config.toml
arch = "mlp_mixer"
model = "masked spectrogram model"
dataset = "phrases spoken by 400 fixed synthetic voices"
train_examples = 39062
n_mels = 64
hop_length = 160
input = "log_mel"
win_length = 400
method = "simmim"
mask_ratio = 0.75
loss = "l1"
norm = "rmsnorm"
norm_position = "pre"
hidden_act = "swiglu"
mlp_ratio = 2
parallel_block = false
inner_norm = false
patch_size = [8, 8]
conv_stem = false
layers = 8
width = 256
init = "lecun_normal"
residual_init = "scaled_by_depth"
optimizer = "soap"
beta2 = 0.99
learning_rate = 0.0017
beta1 = 0.95
shampoo_beta = 0.99
eps = 1e-08
precondition_frequency = 20
max_precond_dim = 1536
one_sided = false
adamw_lr_other_params = 0.0011
max_grad_norm = 0.5
l1_shrink = 0.01
max_steps = 15100
batch_size = 128
epochs = 49.5
lr_schedule = "cosine"
final_lr_fraction = 0.01
warmup_steps = 450
weight_decay = 0.05
adamw_weight_decay_other_params = 0.01
Rows from block 2 of a small masked spectrogram model, named by matrix and row number. Rows with one number belong to one neuron. Each number is 128 + 32 x the weight over its row's rms, rounded and kept within 0 to 255. All counts start at 0. Numbers have three digits each.
After each neuron's rows are labels from the 100 clips, of 14976, where the neuron reaches its largest size: "responds to" is what is common among them. Only what is clearly more common there than usual is listed. The data: phrases spoken by 400 fixed synthetic voices.
# gate: MLP gate (model.blocks.2.mlp.gate.weight, 512x256), inputs 0-127
# fc1: MLP up (model.blocks.2.mlp.fc1.weight, 512x256), inputs 0-127
# fc2: MLP down (model.blocks.2.mlp.fc2.weight, 256x512, transposed), outputs 0-127

gate.215:137096168129107136118102133129112102195161140149141135094125125122127103153158139157147119135127126142140145117128109110132119145130130231230131118126139152060127081153142103036129105144133211152098131133122160128128128123131143131135136091129162093127128127183174123129079128125139125123124081184129042127132074148117095163162116135099147136107082121126098131100183081160212128135127
fc1.215:138137099165130135137108055137115224078126141130200129175137172160132155147158142135127128132123150130089119126123122107197149125124128119017125145103134145123125157165141180092139136171190096119121103130143166091135111123071129113129191131160124117103177136135129114172135129126084145112113184058047093138117118070130175081128165128108124110133116159125109103090178149131145128096112
fc2.215:136111094097106165132193121171187135111116116134123121096132159104121143140133159107110150139128105125141130124135132048143161093136144115146137098141115125127157096149094100131167115123144131089131131194105192122189114095172095122128121121133134121155020062139123089127083126137125112112134098078226124133148112120116103094163127109141128129128128113139139139115034138130132239128143
responds to: child-like voice

gate.102:156125128126126117129128176144255126137133055130105146086108104131129096122125146181128110130094128136148129138143188113127119141157153143129127131112127132214159131165118121112128124078119158125128079126112128130137074127138105136178168146130142120118224142148088069115166125131136143216124147111133135150091128121130131138065103067137128117133114207141031128151051132069151078134000
fc1.102:166135096142184173232187065186118131131139056072176080143135129181144122121111069168124119128237126184110132087146139146120126099122182128109125114139130137138069128047116121118109097129117135158114135102125139125157126153092129132168122104131112222128127103102145110112097132111132143167120133169110076134126126144128121134220151146141143131172125124111130077092124124190098150126077
fc2.102:129157179121173130172145130085120125139119096121125125108153136129109114113139132157116126135090121049126134101211131133129190187125111116130126146095099122102130080165143071125155165130132087124217184126090101127193183227130126111143167141190137182057135108115134088091157112118080121117107146074149163123124093127134115149136128116131000094124095142139135167104106118026127130068046
responds to: pink noise

gate.319:139129138071115114122140108128088128078184127099104128153181146159129127143159138164119120097018215139084128123138082086091120136111131087133109186145176122121128114125099129133128128120126122133124138115122142120129160128124103148134108129107122132119096024093100095140124203130157128111135180174134114105114125174130127127171140130084181100122145093121137132142109120123155050109164
fc1.319:133127136142124135124151139076140139174185164130118156131137042125119128144129091127084156147065210136128130137143091146154109136110127118109099135099024070128151128111133104146128121129129129182164119130128117126155160139123157145130121126135108126105095136022130111115099143127126198124127175125102153068091171128182121136133128120125154185083145104133095127048127117133124132158128
fc2.319:126131113149144158136160153121200128097133089178129141129115122117128094128103125137199171106128166088134133135122214161123130130054144132143142173152143167129115113157104121108142152171153141073129077145122147127187107153133150167209101113096124127127224137105112133079135151156173113140169147165140091159083150101049114104136120115142206255109127191076159094024126205107136134130160
responds to: child-like voice; muffled (low-pass)

gate.2:079120052160126075191154145238127132148142128128124129124150124098175155120110139121122126113131130103131095152125120128120147130077079147166128126119176141128127130112173038109128121116151092119131094218140073132126195126124126087110093116130133101065163132163121178162102128135133132220128082136123132125109118131133124129141135131129127098129149143162111129129082095139118150114159
fc1.2:133155089122124128105129124077128128132128029128099124129165103127128224148192108191107118117095182133148064136122104112106144132159131137134110127153126097127121175188093128141128107129196138128122127077149167092120116196133180132129129127155128143130124162128148071129132171106157141104137128106128126210082137129148124129114116127123136255167135128080113221129128138107196049112171
fc2.2:125063148115129138130102080126120126109133142153156124095079208120061119082101152112144133140098111127110153087130049225099121147116125138128122130126136133116125131125130074117080167128071116160108127096112124133147183111116122142107134121107117140112098078147236168128144067211123182125132162160150164121129142196097164067124167135133124101109151125133085088186107128098131161149113
responds to: muffled (low-pass)

gate.35:129128104128129193109172113109095140128131116126103091125128167086124127169130142114124129129103126134189113127169172097095210131123116125088121201161122068102123191131081128138127129064124143127116173140113122099097122128102142122059146132134202114127128125114038141132130129115121090127105138126127117064117129131128170222170094132122096095100106134140127192145128143128129106011130
fc1.35:128128120134146093159114154120160123131125101170158136146086116144115158050151115103130160159122166132098114034075085222155093154132135166131098135134148148143126072137102137151135120162154128132091133106126151130202101139125121162222115128125100137123130111135135149124062160113145130041140108109128125127166150116137117130128128212084166135127138140112128130156127065130131126126170
fc2.35:114201128111102105125119075209130134132131133114128128143110135129128131162126125073193109111129156130121129194124115097123143125129219124100206121129065133151118083107137128069126160116151116117148102168114134124137129000128142064111131134125105072110116157127127089104203138132149149135069085138127188172127098125061122151130129155132127122122193108179162133141127125104123129186034
responds to: reverberation; mains hum

gate.186:135128123142129139095085208112122129164109135106136183136122128069124103126175109123114129038142128144159128173093076181133126121068149125189090123145128127067087096124142109134187131183156175186130140153053132130092123126115076124093185127173204090076155128131102116135123108128139128151055097129117140123128136255113145157088105115093126124134129126126164109101099105128097130129149
fc1.186:130130120157076128132141110071224129200140129177177135185117132130122100124148129188130128161181099077129114130117127140181003193139127051139092175092131124070205169216091127123188127106140132142136072163177116162117109123115145140085115095132112156134125077067133133154142095102107125048141139188140124126096048151129120141136156096105132156149096128144128147159125136097124139136084
fc2.186:132129113123110126166075158131127125155161124127137113167083180120193158178198202112132130197102143125165130121187135117158122117136053153154164100122102122127080128140127124075084129103095138159074157137097141152146125126111128137128126135111096124165130070116113113102140086154152175107128207104169173135060086128144139123160129148126124101139114113189109128163145116113133153147121
responds to: child-like voice

gate.4:111092109148154100147162116122170121144145113181135082127088139130177107122148121192112159177197105167245158109122116175096107095136139159133121106128162159167149129156121110143094154117087167117132146097189047153095115115107145143136137216117108185117152132134133118135160100130100078125133114095128129112130089217105129134125124129130129089072145141114121110129126130084106167172184
fc1.4:147120154083129127075140133145092106066119147112127180199129123121096153128125202119129118127102133161124109113151108145130203082072128124132135124131130043134095124057145124130144169131166158132109077110144148105129134207149099129142179122131163127116201135080205097174114126132179121121128148121128128133099119110116012099122137096132132129127147040147130206130115127141215038084079
fc2.4:126167121127107128128161128133171128125125148148149140162127100088095132162120112176102126143129130150155124204101027127113138071155110199127110124188164095153140126138088137119130145039112152118106246088197100221174130133181141128135146185143177156136155157141127128162139073144102124129125135109131106130132157149157126156139120153142171111127232122107155137126124142125128133102195
responds to: muffled (low-pass)

gate.119:128102110127138107123124140130096142132131054085155130179150127131121088124117132128082098125191158039107194133139116159109105113128224161158132155158112088138201173100092103118149131115171132138154109140182127172123130078020000125126127129149120136085074136137131077081130086151093090139107146255137144188139086174162091130123091129125123138096084125155171122157161072071126117148143
fc1.119:142128124061134119117203130124139135087107223127131131050135111126078153195120105137109091183161131119186112186095122126147228151090116111119120121168154094105108112150179131096100132133054145126069106166125099134117125107128145126093125111126141134217105078128082106153128050154149089130099119127087144132199145129131121155199123146139137056088147101128157130125136055173120103118126
fc2.119:110097129114115065184135155149140085037190105155201126131144158128141087107128088130113137133135123135085191102065167129074146168255127184121140135112148133186059094155103129130174132127168123150110128140150112150124096126172138095129103078128148123130129134144117085168124198135115100151031138170116128124159122113164122133106114137168144155083123144141084125085116090122125133125142
responds to: /ɝ/; quiet level; child-like voice

gate.374:103255163124110092097094125133115136126114138090125170125176095146101130128106130139215141129116128172128143098105058138158139210126140073120076145099137116154129136105114088126124109139136140055101130143126129132136143128136109131128190049128122108130103123127087131130128118130129127105159128150119129114141138132087093119180173129075137095085033136127089139127126148128120148126129
fc1.374:119171147127118125118115126112134130150000120120090166114182100137122130114107104149145163130123129143112128124090139129129170114125140105142098140116144073170152136139129088144128128130139141066127141125125128124143152141144087112163141146125085042121009114218120128105129118133127109124183145166122123120156110129091107130124210118132125044127124140123077139097129139130080133122112
fc2.374:140021117137204161183128104167115099125158147174129058106022147149168095132125108123075134127152147138105126169122142124126168115141130164163164107185122095116148118172128134153099186086130089145139128107096185128132170185159136096112100203078131134131152121161164118135124161117141149116090145128177103103100121119167180133108134130102132120145163150145126135121144128130118128118180
responds to: white noise

gate.248:152119121180199091131201128129122086104162116127116076186124064134122129101115092126122055141156224129127252091099086138134121142089108145128134142127129107150167060123177138121128128131078117123118139127128128147119126138124117027141138146216087124102188164162127128137147033128158146062130105122091173106073130144180125081127114030093122129136134097117128132103135127109128126131175
fc1.248:127131146143146154172114065123123109128118129100121097122138069127116130073066124135126102115140126142121132186100135181133128132115100088180142143127138121128163158127135125129145119136131128180143128068191132119119156151092098128129137143109153142127127129127091112131133091115096119131065120167099156173134026187173130124105115065139123159163128115154161055178150123134175133107127
fc2.248:145129175087055128190107102163127107090160112147128167064130118115122010138128123142103178127140127158116175126101092152066137096102126139111127139141118160147088129120116139151136247161159230097138154151165052136129163113083160084130156122131143152085107126129144125121097122104085134212172134163083107168089055083119090125126188141125141164134121091114129146114074052129130123098128
responds to: reverberation

gate.94:162135141149131125127124131069114110129108134121113132058110154184131125060129126056153110111127128153094123052132139126117128130091174122095119096175126064148121133133142138128182174094117128118144130140209206130114092172120084200141097129136168123104126131127121123140124114144136127088147251166113051130133114155113138137099127102122133171194126098142123154128099130118129098075156
fc1.94:126170093105113113129235069099103118202155115153130122098175116144138116134125118128146116099067137120124128128109120136138153166111167126172134107121125128030085128127060082183172128105250127129104134136090146120114034141132106107135130153105154141108078072139158123174141114123132104080100060157191133180103134131113045051240152178145175128093155124120178167134090126140153123102143
fc2.94:176084137152188111222150150128156132130181148146111126115140115209134139122123174052129086149124134121127121095116226139172123127079123133152120170113132127072122205166190135098131146085119209116192131080138106156122222127109123100160128142145117062109127101099140124127136127113156210092135118115191126126076129143087129145097095068133129221163059123027135141096130129113149127126146
responds to: /s/

gate.436:035142132128210128094128161105120128170130154131124215130162129123123082151126143119125133113196111183138127182178118137068137129101177102127101128091204129128126126137188075059138144129056151151117155106143138133144197128151116118079122097085127092129110124128120170127135172158151129152064118127148118057073165126171106153162144067049110132129147111074108154167183121117081125141127
fc1.436:132192130134146118132128121119050139117072112123113097112110113122159129109114134162124129153140105065098121126118136177085026125131121121129132148124102150090104136186133128152161127152186093099127119160130124140138126119144131142133132127171129149126148130104106082132145112173126114097104129129124126189121126192126153135156121131255144126062093129113124125124084163138130109170141
fc2.436:117125192107102128223130145129124118091133148122089130155063145132126127126114152165131140112096091175131138200007134116214102103135079100099143120139130129150124142048025123152110076034192138098115131133107096141143110125103141124141119186128110114138128177079121181127115136170127071129121131119125128112131117129128091087114124133126100117025119131162083077128135128095154104115137
responds to: /s/; /z/

gate.14:097190096105095237120124053119039113083188104113125074121059158129165172158132099107119099121131198106170128080086126116130128094230125156140163187121137142134116126135065125121124139132126110133147207105069139154126134129123126129086112119124150130146110131087102161176128146059178142120111147176206129119108054129093127129158156090125128089125028130123126115129133099126171150042142
fc1.14:096148128055127187082150128127043124083122120130132078095088142107130138166131077052121117168143141083161102137128135128157128093127115114119131142134167103148087155092139144096113127128125087115128125108192136154130153125126099126015128126125145177107085145113058130157128110127132130115128151128155143132130086080108152107160156088126136128118104141111128107151068084141170131028128
fc2.14:093160122055108138136128117087137121124083155145133115100127093147101060186150126008115122139100129135169081141167067059159128106128135103128055154128128119129140218127131121136123127142117056063104127076145139128142091117120154083161135131117073090048123202112161151130133106135129127131131186114129081121085140075124149126139123097125112111134127136133105097146061142130122136080096
responds to: reverberation

gate.241:128108129133105128157154131108129159168130106130128127150173132145126130131169117135165122127247079120115166143111132124144123143194090077133119120133142137165128129135126133188113111119066127122088136137109103129163129124134118171138140131101160130139131079023118143131125122233141124118141155126035128076099182123116127128130111126127124129135130130140158123143112114125097114041179
fc1.241:146090120077194134120117128115152113107146159159145125094115129101130127127132128105125120128126211172128128128110128125126201127118135131109101142138074129030128124122097127095070124115127119110140128073137101145128116129189127115131128129197131072090128148147139125155136112047059104112123130141128050147103129161149129163150112157116152135063130151139135133124135210130151166156131
fc2.241:132106128196113144128150122077162131164113122141072123191146119175129097128128110130167161188184022037150163109128118128125085138130097104105092056128175144182133138124126119181128128133081120135117153161117126127167168145138137157136151141128152154147132081049120171128138158255124136136149122096040151127116126097114194129151097168151128122174127106135132133127130117129133134097134
responds to: pink noise; rumble

gate.405:107158081143167112128078158137158080119108125128149134138133114120116103103154126128122186150064073027130147142093078147128129121096102122114119127113148139127112085151107119138133162124147158061146143138123074153108080125194150131130128128091144100118140093133132122132160217140138126108128112109156104100088091105128082113114128247148163117129121165125188125114104172195126117146145
fc1.405:124093129131078138128122190132182134128158133129128128127128123158127122107127179173115073121143124128128087128117191064122126116171116136135128129144128082090074148136069128097102120166148113113143085131036012094112139128131255091171148134157130126120106128128158108126128129130139115088141114130120127131149107101172119127087105130166144115135136135125204144061128158132127074168140
fc2.405:132116118119145110127133103133134167115079111104100128161070132069108119131137136145161148175104096122124141134147027122128130134111040135098103142131089118087190042109127120126106138048126150133106138157105075184131064132146109131165112098044128128147149005135124120127120128157106125114115100091131132136123091120103127013142160137131128131138119129165112067068106128142071126131155
responds to: deep voice; clipping

gate.482:185138123129128125128111126136129122123129135126127126162122164117150137126127124111132127121141198108112130145135122130153132130140132096137211106128182128117128130105121122114128118151112078128211129142126140153067125111120128143255145121179128198128128099125127128230130129128137128096131124128145128172126126108101046150159145149140128133091130105143128122127125126160137107208130
fc1.482:128182116141107167196082128123119090127096107129122183126127139249194128125129128112164102043160240132161123150177145128130085131087108180126131106130130128120122216100096129130127104130128128129150169096125083141128174128117123156128133141180123123128126172153128128115085128103130137131121128131134123132127128028128157129146127098128190107141130128140128129131127072111174132121161
fc2.482:128149102119129170169095160150091117122158136132134174127160128185157122127125145131134128189148135121136169160129128146117117176128061135176142095154147104123130133137118134152158158131210127133130124114128096084170210157128152171060198174138123157129129156139073133107136128111170126116072116122140175131181127102128176132122137129142167141169130135127152134090151128069173154078167
responds to: muffled (low-pass)

gate.177:128138138128053184133097123125095128139123206100131129127128121198130117119094126148143127019137123118117133135127149120131125145125126154118035136130091136123118166128110121125088133090179190144151128038115140157102127116138129109125085215065094124118200125122123117128126129120060127119121139132171109123128131179117123121187127092118106110128135135205137110116150128122121142120113
fc1.177:116129022135129158127152174132131138127132128129120130084127110129183164128163163114098112177132129125134069109119077137105129112140129109100135123115122110097128134140163149192135116205098084093128105167109074131126131115127192162162122028127183130128126134108127155082171144097140129186145192076103146178170129088146177134125100135060101150128132136111124151140122118114133131151168
fc2.177:153130168081096097139156069067125080130112112093134141126032143091150132154066120118131217116126130129045113138129219090129122135130132099128045112109141110135116139123120147128118139135140170129128181085085170145145105130143109162092138146108082127135130114116102168152127118112104099131166134127153126035114124152111134085127128064143116080130126130118134116176129105131146138127043
responds to: /s/; quiet level; reverberation; child-like voice

gate.123:111128098153136127131125220147158126127083132166127133196135118110151119129128128149132119078124150043123102128093135122137122126128130139102128108129194103033075089114094131130150164156139141129167085090115059100109127136150158098132128130105124155126087117166195105116146152126184142106112136128169121138102112123129097113109078184114127127138162114142226125112134124145130138137209
fc1.123:126146039093110117128095181112097161067093143082137212139118129099127169130098074087129133147089107128107103129127114112209195141109074101189123127118136139130141128124142113115160116147137128150128141174128128172126133136126118132113144206146125145132112126159106137105144084064068167214102125115140135129174129130139127130106133089124129125039128155132171106130063088130168128115124
fc2.123:113131141131069136133089124156163125129102125116133172134158151137136132157140128096127130118191134123121126061081108241132223148119143142137139137172217128130026157128143133128137126119135133139116173132121134128123167202078126145126131166105157161147131153133093135092125124220112122121136101140186165122187127181129090236126192114103071173111143131115124135144078128133146210118093
responds to: deep voice

gate.476:171126118082142128145133183142139122065106152102116117115133117139115130183129169136098159156125131128121133132131133101103116131163107140106109096185204115150120105134247135071132150135128097202178094139124130122108127108148154104139128153110128094138137129119160069087116076137115117125123113120102151125179119142142151164186129142110122067156130097120110063095122083188088160121129
fc1.476:129134132075127146126136230165094084056118119117054129131141149131086128193111125191119136140095113112123108136098097128066151123142119112113128115135131126131110127155143140052119134149131107141136081088103096128123110119177147135124092115184136108213188125122172119128136095184076063109092111126125129129227134098135161146127126152135115133131059135070108139109131124169024145115091
fc2.476:138129186133119122129083111136114138129124181100108092173089099137114113100129128082129147158189128130117182078222120085173029117128157096183102149109133098120130132117188080162128123123082144111136128150124083170164117172136128214115192085115078188171106138110133097072131140124132124136135179171105107115111107106180128126113131028149139128173121127156161131122130121097141116138131
responds to: mains hum

gate.440:124078108124127135077126126181128131136134089139127134104134096148116109144133152088122071172117145192135147125127123127154119152177106138154111241118133105127132154114113094123121128128102247095141132064130128075160126122179168129125161151133128115219124133104178148118073120126129135121138117116174078133114187126130130157068016120084130204128127133090127127166128130134123090128174
fc1.440:130113121114135123160128117175147139134085073116139082098149118134111125142125125145126112129128149068132123105103133142100126145145126128121129094127128136118143129130177133129138132020143206148158070149111109064117143093147129119163098180103091143162154181159131110108021095171154142133119127148112116135160123174152112168090120123123128059139126240119111111129047134194134054165120
fc2.440:128181161156127153125153029134072181161143176102128106169150137181097139127132132124149183129152156134084110130152101137114124138130089129146088127128103123100106153141111119149140146155108102126125127099214087090157116155124099129127145160130131128102124110119086187126087143127130132139108158135129160198099145121157133093118114164123122186118255114139157127139133114129129143131130
responds to: pink noise

gate.473:123145180126064184127136125128176116141049103195128138173110120140122127116130131137150115142150162122128120086103095162132157240145109141059159072136182071147127110128140128131146121126174091136152129091132123088142054087174131141132139088070129123054135126126118141112180146086129133110124128155105129127129152124103130146152119108168141128188124129010123123152087076127216154072121
fc1.473:136114086189129007129134130140134128088148215088161174065139134046124102114119126079122114147130087153122126143185133129128054067134165082132127106126114122092172159047208126126141169136127146136082156172175114125189206147100145128128127157162126080129121113128088139112120116137109129102163124125196182081127100121139131097117135068107050122128156190130130109060136127127088114140126
fc2.473:140115139097101169130127166115129146235091067140108176178160111208122131152146128127105126137139123149128131069059099107132146235171071144129142107122117103119116136169127108165132116118160119165136107146153153121128097125133111161149107110084125143107161144124142170136130132127183127093084113133095133166090128146139124087190091136140196113182149086128127124106083097128142130088085
responds to: white noise

gate.181:130147103098128115128124165144124214129148159129176127093143116128105080109125135094116128126211101122147180187121126137153189120081093169107164044157159141161115129151127146114125127108049115148128158166140135084128126185131179158137165207128064128124185127045129124126130169170102136123143129129089140191078205128138138195112106131129143130101150125104159094135132118128128055086131
fc1.181:128139127133147127158128127124121111133105134119096122132089156157127128055082137163118085107117139142106103059126126135101098127158150129152126193126132247125152123120124128158196079135235129094116111130159144156168061107097129117088089071092156136096123061175128130118159121086130100109115107132122140110154113159123076095078177115105154128145154139218071193128098210127133215179138
fc2.181:159115124104111118156097146143117129104140110124150127112185127129083116152138054127137128118127125136138130122143128142128045171131115131086136121213185109156165166150127130129128060130079049150113199131110149138128141128109131128135172146112134130143202104080124056118091149119147124177155130132123129112044132131188198157137092161189185110091137140138155075128123113149125044137118
responds to: child-like voice

gate.145:128153112131138128042098104187132128138128066124126132119056133139129128131128119145084128126128128111191134122005127161079131144126094141120122121144134149162127084127116133123125115157010114133133137128090164109154148090131127127127104151102148131167163155134049167125062114094103131185099115140126148127106114121128171095129123131127128131129130145150128126132138129036129136100117
fc1.145:084129123103132137129127150145137061125144127131128070057067131142133128129065110129128153110112127128136134125087131160098148231125057128128112125158129128188078139079124129121126161116062128255151138108130135096159085129108128128126128133103174118110152105140115129143078128051132118137102126128146131129127108104151167119175146213127105039129093188133063128131125132008133062120095
fc2.145:130131108135122122217172117125142055129104098128138091040111096123105135118125148103108129090129078219079168106168137111105156110154111115165130125134128136175125150117165108124150126135141128105123072131142167071130022109131061126184125116185083084022130117114100019116117108047078046089146126129130093118125082123171125133136173137080098067124067153131088143127112066098124093118130
responds to: muffled (low-pass)

gate.478:128121057098120135136134175082107131127126050204128129126192139098140133079113160111146095070139110091129141119060161142092155117106111114144147111123117128122157143122099130146137112129123157100126158100109126132142147142140129141063121116062112129130129104120121129162131116096065128138109076140110138129159094129135150129128098134124131121158090129160121166198119149135109128128128
fc1.478:127153122118129147123129121130126103016104135127171208110122144158150130154118133128148192164149146146153167123165131133135124108138119126122125127128114128162097149112156115113156125142124185175138186138054125139092134127111130142125119185084107165139133154104112088201148064133133127134130153191134189182118128135128124118043145118166113122179036112143060137112129109129140122075127
fc2.478:130103180148112103122128041131146116134129151085126079090143059127098110143133094111152125143030110139115129166133085123072128180117126253129113108128175129114113138161132109133103193163128185072126128056128161138133135131135168124148100090115165161152136128152155128137125127123143127097164255128164126128125129119112175140138105117138143119127161170089147102128118157133137198128150
responds to: muffled (low-pass); /tʃ/

gate.468:135160084134128133151099115097086140109129152116121125125148083114106107076021137111122119147108110121127116126112111112158139129080124142219138112120160181142100058125143119162190132130245120147128172102123125124203121113153156111096157134134165129126118157137129137166189198093134135061130108090213160155117132133164137094126141134074151192129127139117125178112089128099111138127202
fc1.468:079123069169163103076128127135255155146120128128122127129128062113071096104123102148119148079098188070127112134127106144129168141081117128128202116129177206017137137129119124130156115126192134093134137154097132146111129153142135127122139139110193140095128135128119128128134098059169132149059130061130136127177142185147085109068124170110170128144102129125133165123130124139107117128113
fc2.468:123166058130055111135093151126137113092115053149115129103104128130127108049104127128128128154169135131145146102151106103126119151132105126127199140148180123125098071134145058104148137133106193082042143108085103133154083119128141136123132193128104131155103135157128127130176127128128149048115107048136151145131255250134129117119125081126134052105086128161107140132122126069125132158127
responds to: child-like voice

gate.345:128103125177090108120100167151143131128127109130155148093055113131126102120120128111110116171126170129162025130129128087121130151163125127077111127136134144136128105178127126196227053163147127113139113146072139153130124050101128132114233127131012129155128195106138174140124147073119111132122194122159134069128128104126128128127128103108255127141131163115127176154128134113129131143114
fc1.345:137114116113121103075120121126126143119161157123178169109159158107134124129130114100122174163050100132100150057106080133104183112125128137158205121062123111068129079147132131143199159138094118086128076100128060158126116111117130185121134191125157123121100129092122125126128139165124171085131133125128131127178124125127128060073127138123119135180134113212252136136114129135130147087164
fc2.345:133131124136129123121170129174125076129091111109103192194079090041147135162164094126152097130072120102128126102127123156204124171085118116124184135129121127140095130155166059072118044128108029126112172058145078096155125197117097127099093102116143149126101131157118088125116157102027153166157120110128130077110133119127118113174124129058094125117121141124164141125146103125132129164123
responds to: mains hum

gate.350:150155140137121139129123220163128122145132034118053128095130129127032123124136128126113122144123096128128136183112128187126129160148170145116131129159136135140128149077076151173135093165152141180129111172136122128131152071123127125121130173117248134165169130173137120118127129127132131137118168125128044142094255128103151150150098119159149155099001211120147161128127127095112150131044
fc1.350:134114120171123128119124128160196145114117138131214084109127106190009121126162128127130117177132180143127150126079128119115129106187120145120091125133127122128151136141155195126141095097129097148115115130127113162164138120169136139141096137147139120176132204072094131207107105123115150128148115129126148124072152121147084137145184108130126121154055097134135100123110128081118102128077
fc2.350:139093152166150120127131128069127182155144167116129149114122109207112139144129126107130117111125128129129111204159081127090118143122143108120044238159119138129130168151128112109132120116148127127122085085136101132162141177151204133176129143128132130075136094139137132113121136140178187133168110128142131181000120128118127159148126137188136144141097155131153128128138132125064198121097
responds to: muffled (low-pass)

gate.401:129114131133128092087126193114051138129203152124174231214133124119146103119142081121137101117220156184127117149122121146128102090093130148129149187127185162111129129124127107143134133164117095119100133129106113142104131184102142085137138116131105120129109123120195137145082141119133103128163108142148124157114126108045148188112084106077129243122125138114135074133188131111072169187075
fc1.401:139110126141170141054128135100148186127130132130145187157176096068065129131183128124162119241151123105073173162130193127163047100130127116128116152131170164136114152207148074124138100154112148119127117149119130167113122140158187066103132122126112114181123129128146122121092134077094107072128162128107119151125104113067129135114121029080089255132087122132173127127123139244086136123132
fc2.401:141127111169127147070072124154064173123134133135157104106111127077125140126127142126117110133127129126070207141148128126146124127134126123134169052116060126128127109177171129148131127076121129086111130130126127114124129127133127126134154072203126127120090131050129110132141115114119126096127196129124121076182128132103157135119207107130063127075132029122147162126097065194132075128130
responds to: /s/

gate.375:120112099125126134140154170034123161154126123117093125085123134144130137125143132172121126201095135190133132111165092120127130132111122145114125110137107128213126145144127113129006136131125100144078136165125105127151214105129129145128146128136136129107124141126086076196127156098124126122116139141072202128145102141152118133139106128168082096127059185114145127124128123158131096126144
fc1.375:129153126130132128071115128126121122191133084127126129141097112184128164129087073088126126117125136098197131129127128127152127132208089128132143126105156133129124139128144127127181101130135191127129121109129159126137131126128112058112119107144102127126126110138240152127114115129129123129132078149128129119127109144127146128118088093139113203170128127214113161127103128177095130130052
fc2.375:217139150025187134120094112122152150148139103123133105126135135052178090151217142138212149133136146129123133153113185165136132124125138160186102188135097099105085109078186127090174038134143083108177111125193127139162154248119110125130148077120190114142190113127084123128141157147125123128108129165126115130122150129100173124076138116067113122078132075083127187127119083135114100096123
responds to: mains hum

gate.431:132204119102130134147119140122119109147132128172146103164120178168161130153102119135129109134138107162112130067101130125138128127146148128127125170126168131158073129246127104119106111106133118118128129145134141091127072187124190111072066136136125110098117125125105200129126095081128118136210117149151121073088070128119087106129087127124130091086122160185127149159138117163153096054156
fc1.431:136086136108102087130128120154141122137132116130150130129098128135121125106126202127126135125067130110107179195133091143072103195125124117146130124158148119113143196123087143128133144130107146158218130139113146140117092140174189110126126128092147130128129134106091000092133140128125130115147128133168188185137123160137120107119114128131127210063135139139153046126120135073091115214141
fc2.431:124175151196113183132102123121117122119136000126128127117190058095111113128157115158106119124106152170131147130016155151194092132126135091073127150128135124132135130140118107095170094100118127125131134174115132103007109112141054129128151094129133130112119054159113120142124173143136112126081085147111116105129133087083076110152122092134135126136063125110073169149117148148108144111106
responds to: reverberation

gate.122:152158141133163118071118021126126123136145092098143129126122173105125118055120141084144133080117154097126162130132129163151151139130104093183111121013135120255125145135124127127143129142126208120130160037123178143132179127138071142096084063070145116146111122107079152126114186030148153133128128152128123108069128149125163116151177136060135129167121105128129128126129088121130127070190
fc1.122:141091102127064112180161098092159134125158144135129149122118148142124090132163086147153125179100079153000135095016127101153183126132127186096136125156120123060077105072126143121103119112249116155099138153070100148138100172121167109171128215189122125132127103083167082133168112134154123132142145211109139145144134087091109084113127096164137126124161130126130135125156152087118134146094
fc2.122:178133132129127104164129136083172129120248173184144111153079128145164085090162097123167120121126116128111117129043128119148107092139122135102115110178172128138063123129255131102151146121134128178131142137128130180109132146118132137197125192123134120202121136119136146126179133218127119128151161115142130115133125124126146066113126118168088140115120135113117169128128128104133082132158
responds to: /s/; pink noise